config.yaml
model: "CTC audio transcriber"
dataset: "telephone keypad tones over noise or synthetic speech"
train_examples: 39062
time_shift_ms: 50
input: "waveform_16khz"
tokenizer: "word"
vocab_size: 20
arch: "transformer"
norm: "rmsnorm"
norm_position: "pre"
activation: "gelu"
mlp_ratio: 4
head_dim: 48
fused_qkv: true
bias: "none"
qk_norm: false
layer_scale_init: 0.01
parallel_block: false
inner_norm: false
wave_strides: [5, 2, 2, 2, 2, 2]
subsampling: 2
layers: 12
width: 256
positions: "learned"
init: "torch_default"
residual_init: "scaled_by_depth"
optimizer: "soap"
beta2: 0.99
lr: 0.0015
beta1: 0.95
shampoo_beta: 0.95
eps: 1e-08
precondition_frequency: 50
max_precond_dim: 1024
one_sided: false
adamw_lr_other_params: 0.00086
magnitude_pruning: 0.3
steps: 12200
batch_size: 64
epochs: 20.0
lr_schedule: "cosine"
final_lr_fraction: 0
warmup_steps: 240
weight_decay: 0.08
adamw_weight_decay_other_params: 0.05
Rows from block 9 of a small CTC audio transcriber, named by matrix and row number. Rows with one number belong to one neuron. Each number is 128 + 32 x the weight over its row's rms, rounded and kept within 0 to 255. All counts start at 0. Numbers have three digits each. After the name is the row's rms in percent of the matrix's.
After each neuron's rows are labels from the 100 clips, of 14976, where the neuron reaches its highest value: "strongest on" is what is common among them; "lies over" is the class under the peak. Only what is clearly more common there than usual is listed. The data: telephone keypad tones over noise or synthetic speech.
# fc1: MLP up (model.blocks.9.mlp.fc1.weight, 1024x256), inputs 0-255
# fc2: MLP down (model.blocks.9.mlp.fc2.weight, 256x1024, transposed), outputs 0-255

fc1.145 099:128104118120145128093148098089089128128128141128128128077188074085156163128128128128128135130086192153128177107162130156106128184128186107127122203182138139067128128128147160165106154107070128082081105135157099151153128092150085074088120128128128142150106129172108094115134141128131113112164091081128177128128128128120101128128173119137126148144095144128157024180159138128114128151164124202128095075090128126124174128091104084156184128128151075078128175040101128149128101128128117128161125209072115127128152113128177201139128170116128156128189128119128158147071116128149145119067185181126092108176128093110083128128099128186073113184128036152095132165128141151050055119128079136148128146130159128128097128128170128163135144058112181142096128197128153151155072112088095
fc2.145 092:107128128175052128080128100148142128137123152144156057101087106128212108136128128128109153129102113102128128173115128128147128104182157128164192057189111087145128128159117128086176128128128128109128176148107130095155093098030181105094106158080067124128159128087128137117128128128087081105216115117141128128128080128178128089122122147128128082145153128128123152162134128177128128140067150154196157136124148107128128152142128120128128132190197144076157140128072156191069166183128128128118066110128095128142083128171100153154095160128162061131118069098069168138128093118128115129152058087131128128104137128128128128128128087020128128110128092156120066106105074101132132186137128128128128162128184090092142128202165167085128128194128109086082125115128144184128214131123128
strongest on: key "7"
lies over: key "7"

fc1.601 110:114151128128128119119073080109128099122066128126128155128128159148149072145172161128196159128128211137128108128128188085104128110084167076113142128144118128128125128128093128106086099151128128112097166191128098128128128151128128128128155198128206100128128128084181128207128073179079112128109163128133128106128105128128163128126128128202128128142106037128128158128128068128083128134109094107128125128165101121212128148128067179115128069068097084138128128127064150167128100112042148117204134090126128105108128103128136133128128128099146191128118103128114091121076128213133109149196068112004170161098128167113097196128125128059186128106128128161155129128111128102128094128119150110130128128179189148173128110143096105128159128151128128188143128128128161124180184128128062
fc2.601 092:128093128128074046128128124128108168138128128199128206128113155128128128150087128126096112090128128128156128092128128148111120128128074051128103085114109128089122053128128128143128128128174167128130112080128124172137128146074128025128184104128187070128114128168128177140128079140148139128137063092128128153128123181128080047081132128062130128125118128128128128135237128145145184128072146172128146151128128155128082118168113047125128074126030180094128164144159144128128159122133144182120185128102115168091128082128115080138128128170128128128105128155156150153128133128139143128174103122025182111128087147128128128125104128253073079128143128177128113216128128128101141147128143128128116156152070128128128089120128078103128099145157155080147092142128128128143174153128128
strongest on: key "B"; reverberation; last key: B
lies over: key "B"; key "9"

fc1.481 113:088132106128128183097108128144128120211152163167128128157128179089128113128128083059110091128128155125159065128136202159170173110137128128061091191106098086128128110075128095034149134153154106128090107132128128128128039107175128156069128216069128123128119170106140060145128084170129117128093098128160122187128128083128176109128155201155128112148183190102151134128161128128147128128128118143115128128173115138071128157173088102059143128090135134128070117128143128066164115136193128128128174128128088128128128169119063176166128128133108179059075159121082106074124087123140100127101128128128128114153182099081128142128157148158137120110150138128128103123128089128128101174117119116113113128069188137128124142180072111132092138152127128128101128140150029113194141130044141
fc2.481 098:151184166123115105128116124113086181128127128126105128128128128128200196128087115139036171099109139052128165128147091128131101149074128164181051082148118128115128159210088125064111076128128128128112120143150096125075113146128121148128143104194091103137175180143107158128160121128175128152142093128115128101111128137106144140207128128128128148159120177116137072165064128079128143056051128115123131131141186080077146128159112161135128128135128085164136128128104167148135128173134128117128128128160128085086128079128189129111128128128128146128114207095211128157149220131204066128079088162128096106128128152128126148129107142097101128158110114149128110110128128128090126142128134128128128128102222168093128128150124100128085115081067224157144128076056117173060149121131119
strongest on: key "0"; reverberation; last key: 0; first key: 0
lies over: key "0"

fc1.750 089:128065171167156163128128221076127073126161092128139109128077128128132076194129147128120187168125067032100128129128128101128128160128128100128169070128118169128153025128091175128152177128148188086128164099087142128128128134148126128141229170118128128119093128133096128128153128078095208126100098149156109178128128164196139168076122129128128181092128088195128118106165128128138128103110131128115110128128128138128075128120128128128128165179061128104128128128128150102135063109128128128128128087128144170128150136111189052106108055162093128139128086090072096108148128128174153198128140117120187128120103118163135112128128128144152108128087230156128203128150106128162126128197128208110128126128104128128128160128170141081080128088172139128114128134138179149129132144128071
fc2.750 099:128174087128080062153128129106191164118137111128128128148139129128069111091145147128186090128128128096128109041198128149128104161181121095064166128107128128128152100113128052082128151164125128109128122049128128128121131128098128104181060242130128210128083115104198151106128128104128065109142181128164170126117128152155103128121077128124128128112099097128173147136127128161171128188128087193130100150128139086128161128128128154153143174182171151062128142145136086151185128162134106128131128128093159128177128128139075172128128088084108187128109178133154128136141128128108128128107133180085212105101187107194111128128098162134131128050131148093201069093128164128128111146065136065091128128145132076148124128157137128166122159128128128188128128161128129119128179087128199
strongest on: key "B"; first key: B
lies over: key "B"

fc1.152 133:104159123107128128076128065128128128077136076128128109162128078030128095128128128061128128162128107114116064128172128128100128128117128168128056085128128114128128115134128128107128125128170128128073128118128144128128075128133219110070109128070118151108128128128084101107128168112128128198116180181177128102092160128155075116075118089127152114128102163100128125095128128152132062128168094128061099128116103128128144114128128159127128235128177094080128128085096130138128095128128128128083128100101128128128128132128076125200128205128128159116155149076180109145142106134128061128112079133072181128150144128084128128020128122110188165164108128121174223119116176110232119089141164117122128196176097128128163118128189128147128086128115130116128187120141079129094165096099153
fc2.152 109:157140092128111143128173060140161107139128095032128117128128099182147128160167147128075128128161105192128128116073139128087158109158050149166113120113119192128128171164128128128118190132157103128098212150105085080128124149128173103137166150128201120128128122118139128081102062128188141128177128171131150165111140128136112128108082151167113140204128128171098125151163122128128128193128104107148128154128128199128160128101159000128130175163093116131132128148128078074088160073128146128191144128127128176096166128128128134107092000097128200128128128128094115128116128128062118128176155128075128154111128128085117128128155098066089126144128127163128111126091128155128085119136128110156128128128075128123128127177161128128152156116092165098128109110123128182128076098128028
strongest on: key "2"
lies over: key "2"

fc1.231 122:150128128084116120128128159128128169128151128128172151084128200198076090128102112130128157178133178175153183164114128128128090128155145150161175150091198128098128033168080144087185101173128189089090162152086136134128086215170149121190143194128190186130142175123155121197156128156128142149121053137189163108137143192126097148128108128128067132192128128128135136163166128136128128145177150117128072035140128075128128143128152128128130166170102144049094144131128152128128128128128143175128107092128171089146172128155128095097130200128107186192089128131129145097142136166149102127108114109128121138144172128191128133114220142128128139172114139140101171101128139116112085151161102157128175128174119149140128128128128181164097192147128128139104128162125072128159083149117127
fc2.231 121:138117113144055095190128144139111139181128128083122059103113107108144113128128116098128128130089128122155146113232137147128116107082047149107128120128110102133129151128128124079130169178218128179163128103181168128174147151136070128083128128084141086098128115149133148210149068128084151111128113128095128149089140149128087060172128075093128165122128162128083146128184128092141128128128128128135130177128151184128102108126128106128124119117154084146096138121140128109074128143132157128171147128103128148104131128125105143155167028114128037054161138128171128128155121137174118155049128166185085103141106100095128080128123202137162094167127191128128112128128055102154147167128128128109099128122059128108128069119082128110168144128088128134137147128024128165051106052128128
strongest on: key "9"; key "#"
lies over: key "9"; key "#"

fc1.230 091:129128076160161169196128176128109158091077151172165128105128128164090128157187128141098128128092128112111080128101128084131090139093128128089255169073085109058157049145091128128187063133085165138112194128128160201127128128071147128140128138162128128129154128145177113148063179180152128144128081125135118128104128167161128116104081128128142113180136128153151128128130128128162128163128128133141072148128142170149134120108097128162177143155128125156109109096096141128128140153107128169169128128076128128181128136146207128128128055135108083205129077102151144176128075131142115131190045087195161094071085111128106128128143169189142128159128128145128128124149195119175158098133128128124154128121128128165152163092128128095122148190128112169105127170128128136190074131128212
fc2.230 114:128169160154198179088109127097158066152128099054123128161127128098120128128128101093128128104128128128151089113096115100128128128149161090167008056149174128128091192085138186090074128099135099116114091128150115083119210128067128165172141151128118158128122128113019172195128171146131059164115121092128127146163126128103128130088143136100142070054147128138229130128143146145117192090119162166128128102095128128086128095100128198132131145128128084166156161128111119133163139181128140160128113128161128198128097150110170123198121162150128091056110204147166128128174146128119165128090160106220128128128154128128105128150154128111084128128128128128136124128120128132099112165149128139128128158128128125079142110128128128148192113034178102077158150128128134155123153159133128
strongest on: key "#"
lies over: key "#"; key "D"

fc1.560 101:104128139132111132183190140080069141168133203123124115117128101133128190128162107090128198128128109097133086090185077128124183187097128087124224128153153189128109097111128128150100129128107179099156204128120077128049118150134128128082178185096174128119128135075128076134100128110115092105164067128128075137100128124165133128125128128128127183148157166130128128126128128128130163128163128145128092113168128128128055089098161178128128142179105086111109177172134109169128151128128128070134128128168128168098107136128128077183128117207138103122112128070093164128128128192175118124157128119142069128149128128093172128090142188154128137105118128091112073151157228128132120161128145081128097088071128105202161128092128205145115135117125140080206128170128148141128179128128191
fc2.560 101:128111128124143139000128128128092069103107128091106076107128138109068128091114092146097128167113089082106210145144086128141128128193148128132002128091109159128114164141122125128185130133088128128100139147169128142120128128133160128088116105190136139125111114098128120189132128108128093107108163032115178084146122104112151115137109116143108104131112128085078125154128128153144101079153128128128162128055198163073095153128128092128155112050128160169197128112128152128108159128128094133122128128209137055150186080113128149128128112158128162127074128187101128038162128088159128128248136130095077182128103128191139141128128163128128123128166146128128170128136078128128109110128118135128128128132128128140079102142127082155105128152139102086128151066128128128103090135128145
strongest on: key "A"; first key: A; last key: A
lies over: key "A"

fc1.455 081:053131087107184074174109128192126128128128128101128170077128055094102128079078128104145123128196128122081109184169185085128128103126095128128128160143138128128128158084166170128176128182181191104099111098105128089132060128156103178079128167128128079046111128128153090128091152128125128128107156059128125106139195135140114183189152128128128128132103177061168113144128128144128141160128128124128090080185128169139095109209141162081128170128128089098128097128128147055142152128128092143128128128121128128131102137090212128105128087091121175141128067085155174128111128128098142160137134091191081167066115128128133157094152076189105137081128139145097128128128128135103128128128180128155133127077128096128076155128145128128128094128128128128188045051138165128147097212126111
fc2.455 090:145128138161068128145149128116109119167128166069147100156167144089198128128100142065126128159128128128128216111162132104139091080128128116121129128128128094158128128128125106128161076079128092202195128170128061137158159142097102128105195128163153156128100146065098128128128120076128128128114183171143128124090103128113128118090080060140128128174153186128136175128164170095128170128146078176128107163128148072166103112166076128128103090068103142089128147128172128053142086180048101092073128128132126112128128111172128147128128111177120128171163128100176130128121255161128128114128128098128066118121086144114099149128094202125089100127128128141137106135158125152160148128128093074084128105128142128083111162103128148226128076219128146128128128094198123163128129128108167
strongest on: key "0"; key "5"; reverberation; number of keys: 9
lies over: key "0"

fc1.194 126:128128084109082193114142027102126128098128199128147095128089128128159182128143085207095128145067100128128128153061175111120128128107128166103128128128156123171081174131073171128128108128103095128081135078128128139144132135147146137128116136128133093147082140128099120154128128128128116096107113126170109139080158131128128143160128128237080189082128128158100070079128073149137069153107128128128117128161144224204129092128106159107174143089131061128128106052128128192128128144128159157128128189145128128076132128149056144083159128072151125083176114101178109070122094161111128166168119139128152179075125128090128198128128128144162176101153103178125128101175138095164195128128083114124120128037128178128122082128090163118104128141109145136104128128212128128111105128128116
fc2.194 096:128149163128128137128128128128128120128133128128148128169156136167157133165128104142111128128128128189155156180193130109150128080173117127081124154120128147091139115059137141128058160069109081125128096128121128117128074128128135129160138092128177154128108174107109037128114128166128178126128093128113146183156108147086130136128102115068183126128150128111123136127182128158128162190121102166194168132088128112140030128099128061107095090233128128128128132128128128093144090169095128153204147184128097128185175128168128133128109128128128128111185111121074147039128190128128128128088195085129110128128142103055128159154106118128169128128186128096220128128128187169142128099128082146128143128109074128128128128128101197156128128164128128156165122128120128183172181091087255
strongest on: key "2"; reverberation; last key: 2
lies over: key "2"

fc1.315 111:128108151107127128128110128128154128107193144109148128156125183106128210128191129098098123060125128152192111128082108111128128120134100112128184072190149128143212060128213114110128128128111128128106136089096114152176128071128158128074115128155192184174138154058128128128109178092128170114227096176104084105128142149090128097088154103183135156176154123072158128132097128177112188193150170128154148128156128101128128101128151210149138060128120128128156078128128161080128109110128194128128113141087128128128111128146167116103231105129128113207164128047128157128131128128154128172128128128128092128107096128128136087124108149122128128098138148100128116098128128128162128058128116171169102128152091157143094164128110081128106193128109037084142079136128141128128164187128128
fc2.315 124:128104125093151165096151080128084131120128125146190113128100079111128054128066128128124144112128146111139171111128098118115143146112129111159083168163119158128177192128094128101128095159166144133085169146184124128216190104105165128128187157128215137112144078128127128128096159139129128171108095128115110140128128128148133165089128183074160128022144186131128105130128215071129109168073131088181149128091082129146054089089080066134148153199119080165057117130106135128143121103132128128142070135128089123107178159140128128176128141128138112056083128216145093169128128214084128105128166141112128081128103116128147159146129128184064096128114128141102115145181066128128128078135128120128146084128128177128137160102144109157178142128128194163133128128128092147157178139106133
strongest on: key "0"; first key: 0
lies over: key "0"

fc1.208 085:157171122173099154085085099171151098128095153128103149169170128098128128113128128140061096145094094157128111128128154158165114100142066128193183088128128166144115171122136177117134128128128065095128131128128091107083167084140075128167097128128146084128158072153132114189154105134133129128106195128169155129144128128146119100156112112128114128197081103207128098112141128063097099111128060068100077190161115149084144105181128106128198128105091140063074026110128160152132128128128128121128154165112110128190146186128097144128099219137156128166106128135088134128128128128167163128130110175104116101116128199216162128128183171128163175092064128074128128128101169115128128169127140099166152146128129090164090128148107148129165128137128128186202128123204149128063128152128128
fc2.208 087:128117122128181128085087140086128128149128128081103116127128065144171128070180128156121128056099149128156104146128130128174099108100092128072158128128139100100123128128171159176063128063086128130128093084128145071128200166128114101070168101086128062128128092167194128171128094147156031125084087176187132107128110065128128166054109101047063115153120128158194171163072128128128128128128128115132155128128128185128151128067140154065128128128085164128164128081128128057129128128128078100124128180153128128142159128097138130156108141098128092087128169148177143128125128225128128120141128156140158203128128191128106116130128123159128105152128151130128204157103128128128131153109174097096089117146128117128152091052128128092142128052109076189128128085136128136128175125134085
strongest on: key "#"; reverberation
lies over: key "#"

fc1.496 085:092128123166097185208177128091084128133166199078090085188210165128128097103148176128128161110167128158103128112128128111128128128125128128145102144076218194153119086058145081128140077098128128115112128128128060175082112131118194128083049066090217074128126128144082128128164128128170098128128177128128065097128092155128109111148130128178099128077141152094157119128096099128104147184128128117152146155130128103120101128165128189147090062128128128128091128156128112140128128180128031146133128111128128128128128153187144095125116208128063125072130055128152106187128211098180128082118128123116097172141132087149128095128119152117106128150140115128128128137139128172153128070137165128156076128162072130128128040128104128133073131128132128128128128135128128124128092128145090
fc2.496 089:116128119166117128120128139147100146100136106219132142128108070059140174109103140128128128128119190164098044128128106128150111204120128081179156135128092128100141106128097085128102058182116165161127137152089189128134150142128080197128140126128176128090148151128128102149142085098129156044111118128048194159128128128128128149114165128062128083164110179160128122128152156128179137128162100118128085151083168146128100099084128128128166128065189108165128128128071053153204101136111128128175117128128123128108086132111100150134153082155113121162128180176135089128128110170147095175128055128155128075165096079174100102128103172173118114137128124174181180166138128128128124128121128117118132121101159173112128163117128069128168128154095191190128128151042168150192188128128087
strongest on: key "9"; quiet level; first key: 9
lies over: key "9"

fc1.662 142:092114128159128177151174128056143172138128128129211117173094135152081141097128130088100157128132096125128151074104149128128128128149188128124094161122132127128128064128188145140135204089135206135128135128171170170165039146202147107103128154111120209100107151128120124108091153128105128128137146133137128128128090169153100090128114124128128082128128170175183128057128108151128084084128121127122075128151128102101076163102099110150089191218128128195133169128122128128128085099142165030128128163167081181128128128154128110130151128163155151128120053097074110169128128145175097150221096157128115128128078112107208096170117101128137128180107128154161173153128175135207139156128100128129130124128134128128172112137091146139086098119098111151145142077120165142205118075128128
fc2.662 129:162152116103129121065138171128128112083140128170165128128113097173128199128146128149200112156128116068121130128237128129128137070159128132128101186133128148125128111163137063077128097099090179128176152110135173126124069128099190075066181143143211197128112129119123173128155104160075128158128154142128215128147143132096128128128143126172128124121086108169128128111128128147159132099066128096154216152101126128128158130193128170105128189097128128118181113128145128205158221168106096157140109129158078172128111128128127128113142128128126190128122158148120157194115071214181156122040142103128121190126131128092128128156107179128168130123128128113098128113147072128073147108143113148128138108137138082156128082196147143121128070104128146093095111115119145141079128128120088
strongest on: key "A"; last key: A
lies over: key "A"

fc1.19 086:128158082154111132128186128116182128102185128167140155090190114111128172128165162128110132189141128109128084138072150166134090117128139128174164128121121119132138128134128148162128128128085139126130128123128128151228073098162128128128166181136156104128121214124156123116128128101085128096166128084191148128159128206168071163139128095229128068194128101081155152128096097125128080128187172134128102128128191128093155091128146135128103067078129128156160128103148128128136128128148138128150128159129148128128130181136058128134188109096165168116083120128118135108158130079141094165160124156128128139126128164184108094128198128157074179092102115160169128143118199131128128082070164128128088174124107119128128128128123077147015161115184060128101174119148087187175082128177093
fc2.19 102:093052130128128084082128148134150160141134074128115128178128167070097092152007104128128128060120072149161128179064164128160130070176128146207099128154114202128128121157128128166124128128212104143118169171073118118255109119109124128124080046158128157128138168076110128089052128128147128128083148128134094128085116082189128081107128106084128142106128080108079128128128128118098107131081123128128128122109072137113102128111128054098128160072128093112128154128065108128066162128136092104115121128136150162094115098102139180089120141136124128082166160168128093076128100111140128126128097080088152128115076128152110126119054189128155092126128107128115101151128075159132109128117128128128128088147128104117140128113095102128128128095101189154142141130136093127121098182085070
strongest on: key "0"; key "D"
lies over: key "0"

fc1.757 072:128099191128128158131148128128121076128166128128175087128128128100128128162197128128192128163138128168082165165220120176164128179128149096128202090129128128128092187128084089128153153169116128086128145128090135186128169128128128094156063128231040088128128069024158128128128128095128128144081119107099174109191066154197128133128078110128128065128185145128173089128128168128128131152091128147128128128128128076081137106112065138183128128105128128128128128128114128163139128135128145128180105169090148128096089108148143141128128175128106158106097093066122071217128124151108129128128065087128157108071100155128155128144092133189128120135155147059128218128109168121128128152171165128145081158164128128128128128168147195124128128081136128149095151128128128128128143164157067
fc2.757 088:152128155129081153128138172111179089141126136169079128170143128073102180128122128128095128194128128167145119182200128128134128064128128140114048105165155140114116126091128118128128176128111092137053170124124175148128171128170147128128133169029111176128128128128160156184128143113156128102128143079128103147128128128128128077128128167128089146178128128107187122128165157128077109066198134155214208142128123121074125107118146118128128181177065161080128128130128099060121128107181128128128128133150128051128117117149099087137085055135128128128128147150060128128121128142163135128077151135128128173104125106128081128165141084161102111112118133035145058128105058155135088057050142111128128128154099169113143104076101143153158078178118113098128167128173116128162142159136055
strongest on: key "B"; first key: B
lies over: key "B"

fc1.702 080:164128197128117128111083146185128238096105119128166087130107086190150084101128128155128105159128079110128172128155077127128095091066127152172046128127081152111128165128179114128128103128128135128198148153081150172128064170128097157151174123128169128152129132128173139128121088166128086114192128158128188138128128084098202159170168081095128128149101166155163134151135128128128128147174173128094135128128176205088086128128189128166124114170128128128128104146109119128064059096128128128082171119098106138063139138111112128093097108128128167168169105128119092128188115128116112128055128154176165128125144113128096121082128118128077102128150069143128107128128205081120128203091195080111104110107163156128077093091139128115128153101123096060091128133128128128121136223105128
fc2.702 086:123117128170200162096128171135139128109141085083128101070189128128128167128146156097081129097180128128114168102150128134111128184211143128128166128166159078128092178080128133128128145044128128174082088128128000106170128140158117152096053181128171105192128128095099091133116060125160128155150128128141112141148096124154166108128170138168143127063144166082128143101110071149102128105207120113128119083180074169128153128128141153128129128152121186068110208067082138071136154144129123128144104107096127104147128128128140163163131131128108099114093128128113157128085156078156136117072065128148102137128128128181064128174128128121149181128137128151128084117153075078149128128149128161144137128128128074128053128146128123115154097129054159082128128161130167128093048091155128
strongest on: key "7"; last key: 7
lies over: key "7"

fc1.642 087:117077148144069097109128181115159128153128133085117133145128109143154133042128115108128128128128152126145208154197128186163128158130142128128106101128151128165141095128105151128128121162144178128128128177126128150061105138135128144071149104142128059133179154106198128140112071100155128179128128175086128201216156129102161076146128144104128128081182115181117070172128155128171128076057125128133180126178170096097112128128128072128210109177113128128165111128128128082074203143128170193149139111128156096090128184101128092225128146036076107128128128143116128128128162168128061091148128174119128128137109144125128125128151152155133163176140128128194058163128128080137128128174167144128144128128128129160128128143118128128126187128117157091215170128135200128128128128123096
fc2.642 090:142111108239174128128128102128155189128128159128175128158147137147098128195188128128124078181107182186147140143189181128131107122128152168145168090118154118128133113121128070067128120181042159136128128120136117128107141118127128128128090128116199154080128103140088184128138099128111163077110116169173128174121128151128163137177128200128171098111095128128128134158128128117139128181156128176128158153060153134104128152092128128128115178147130151114176169128141125117158090186168128133138087165065145128128137134118112138128128175127128182196114082128167143062168136108154128230128128067078149146128128124128136095128074036104128074128166128140089159113128069128128192138120128128128128128128165128217089182147166126093128084073128173164090128128128174095128170162158078
strongest on: key "B"; key "8"; clipping
lies over: key "B"

fc1.745 101:128146105173091103134126170128153170116128128233192086128120098128128121128166128121127071103128128110086128149147193116097128074128201125176097103128089070109088128116106128121151128071107081175161171092128087152165113165128110108112128128098119073142050128138128128154118128111070148073128142123142128128128125109102077174088128178128181124137113148166136105165091128128128108154177128149153128131177141074128128128168160128138131174103190128128183214128145117127173128128128188128152128108096186128159153107072236172162144069153152127171197101099165110143128128128085128128173151116142099127128143124118188181114111128128128112130039143206128098120158126099156128189070128128087176175119128144070105086168109107122210155086128075143157102128123099124107148128128164
fc2.745 100:128128150172148209073106074158171128132141129158128193128160127220115103090127128076211118128090087098111108128128101123187110094115095116155175128128128067177133121128150111128109178128179099110066116128217128135113128128083122128161063082155173128138085128134128128086128072182108171128056246159128128094128182128128145175062128102136128140159115166128107129128128128079160135136154187079081128128128154117128128128128148139101162128130128132108172128128154118128121128125128160100141122128088128148128128090167109124119107152095128128128144198113201144039128128118158128082128195088162128139150199124128170128128070166172122077148084158131129097128100154156128156116194126112157081153129128094128126169043128128105105090122128056140124152128135107161128207128125162
strongest on: key "0"
lies over: key "0"

fc1.446 082:108128104128072099086072128128095128128110158066139128106165187173167128201128128057128059128132104198128089128128093072128096128087208145128108082079118192090225142128123091128106188189141069128082128128152128201128128190128081080128161135128128040112130160169128128128128153128128168166175128145111067128111167159126128122094128162138128128098172083125092186128046141117162128071128118137106078128088147167102133168107127125128128128128128128128128166082103128089096139128108127128090178106094134128130091128101142128178116183128136128086128210163128124104076128128128072128102102086128167097128070128105174119152091128055128128094141160219144106128128128081158128182128112128163138165128128143136143165128073136150190128128132099084156128128128084128091128129088128
fc2.446 079:128074128133128128128132080101128128132106110081130128120127143128164177111081128087164098091150102128148157128107140128128128143128128128128113128140108029196128128128159128123122164154176109127114055128128177066078130143139047158213156128128128033128128128128128182128134176106128094128119101143175115128143128128162081184134097140080114182099128069128116099128089128112169114073128156128150157107128141128139146173216159128101113156105225162088164123136148094194175128201096142128164099141171109095148128167128138128139148128128149128142128042179059180156128109123128128165172128074154148128161162155114128105078128040051143210158128128079128115101128186128169128072128128128128128082119109064128143122128128134169156123163170126128128103104155090204128117157085132
strongest on: key "2"
lies over: key "2"; key "8"

fc1.211 099:095115152154128163158160155172081149202146161128059153096072128128128138150113128128066167150157128089102128137108118148128128113090085053102128158176128144121098094128128114091181128165128090128128178160128175128128128086065139112085135076128136126135128121128081128082169147158132128128128145128148128209146116153149128144144164153143144108190078164165138070077084140182128200166128231155150173172095128148113135085128166131064152161128159128127128145128151128128090124164128168128142067126128105179170152044108128149126129222108096128059131109155118126128128077168128189193128128177172148119102136128087133095135128128193127190164087138128172180182054128128128128177155112162149101134173096128113141137128128149078149128182132128187159125173128128165128101103074127
fc2.211 100:088172112120159087095137089106128162117107115135070084190135105128071114128178177128128153089128183182128065077135031128156128130137146139143189065150094128128149100128143117080048065190095157087128128129128051110128128142128111128128093160105128095130128128184128183102128128114157179111098104086138099128083153151067128128084128122128115128137118176183128135150142128128165128037119128107112183128086105085099120121128180175147162099128144128128095130158146133151106112128183115128133125128175158128105128066128128128128154090195128159193128154091141117128128128088068095095128128159136131128184129080138137190128128193050128185128173107157105067093108128103109055133113117162128147128145170128087183195173115128132128133090128146031103087118159109128110077128128137
strongest on: key "7"; first key: 7
lies over: key "7"

fc1.685 137:128169198129115181103185186135079182151107214128091134146147128159128227128128132106128189157111128171128182128128146128105123176169128122091128128139148123185157068197092170139183161184173128118127128178179125156146080133127128120128143191110128128135155128158117128128128128145169169139128135171141136136156128095176153128108128128128103123137111120138173128128063126187083114081128154154115136102089103162105128129144162196128075123114128192140143128153155143145136166155128128128086126068052125122050128107146106119128116138128119158128128118128152103148097148177122129122128059169149128067077099146218128128170165128153136109128128128183140128128187037100111103128128178140139152172000108143143122128126089127100128075128120128159084128122128128102124163182126197
fc2.685 153:122128089071128135163065128141128113128145102106167128172099128111101164128128116157128099092128130174100075160118118128176128175070128147128141062120158128143128128140156158177127128078151094122128077133128149128128067141128119128180088123107089128114128163079204140058083120128115118128128128118120060111091160152128108159128184102128142128102145128128099152128191089130133086128186128076051186126086188128162145144178116023128128087195155128128128133167121128133127115049128171064113181116038149113152136152130118128153128112085140128083117080128090106153141139120131128128129032083152105172128174121158128091157119067058076128149106128182111128094140164121149101072128128122162151128110115074068129210097185122151128142112158101128129114111062128170094128062133154
strongest on: key "2"; clipping
lies over: key "2"

fc1.318 104:128159123128057109079141084138128171152185149128082105129184128145128102181150081128062108128155128128128147147049105190113094115102117112093128128128128091126244116128128125128174132184155093128156128098103128162255138118128128100098142091128138128124128162131113175142092149183128121152255147128157114166110144110128110124147128136141128121163128169128255082111091128186128152113128128159157152153159133128079169148198128154128128128166105103159085083101091115116160128128170055137040128133093165182144128094158128128088132128186065087106121128160128150128110128099128121094052128130108128128148110146082088128160121128176128138139165129133112114128119127150174157128128128097128118142152128087083156098133177156119183088128128128103128170128148128117157102134141128
fc2.318 094:128102128106123147219137128128117140120105093053128068128128128131175144115064097128175128115128128128128102128091140128123154110180118110068116164194128178128128105131128142107128150127092131128063159128114108096248128160111128128168128128128191050092128127149128128202116195129148128098086186104092108163128109175149096128091128175073128128024128143084220151161093128091128173100106128172119070115116128128121092128064088096128150128128164122181113128128100094128101128134128128128151144158128128106161100128135128128147104173128128128173122079076120091128152144128151143208157116124159128039118107128111128128126099149163128104101119158128128149111208006128081128214151105128128151128113215171128128178128085096086135124128128159128129088128128128145128128128128150
strongest on: key "0"; clipping
lies over: key "0"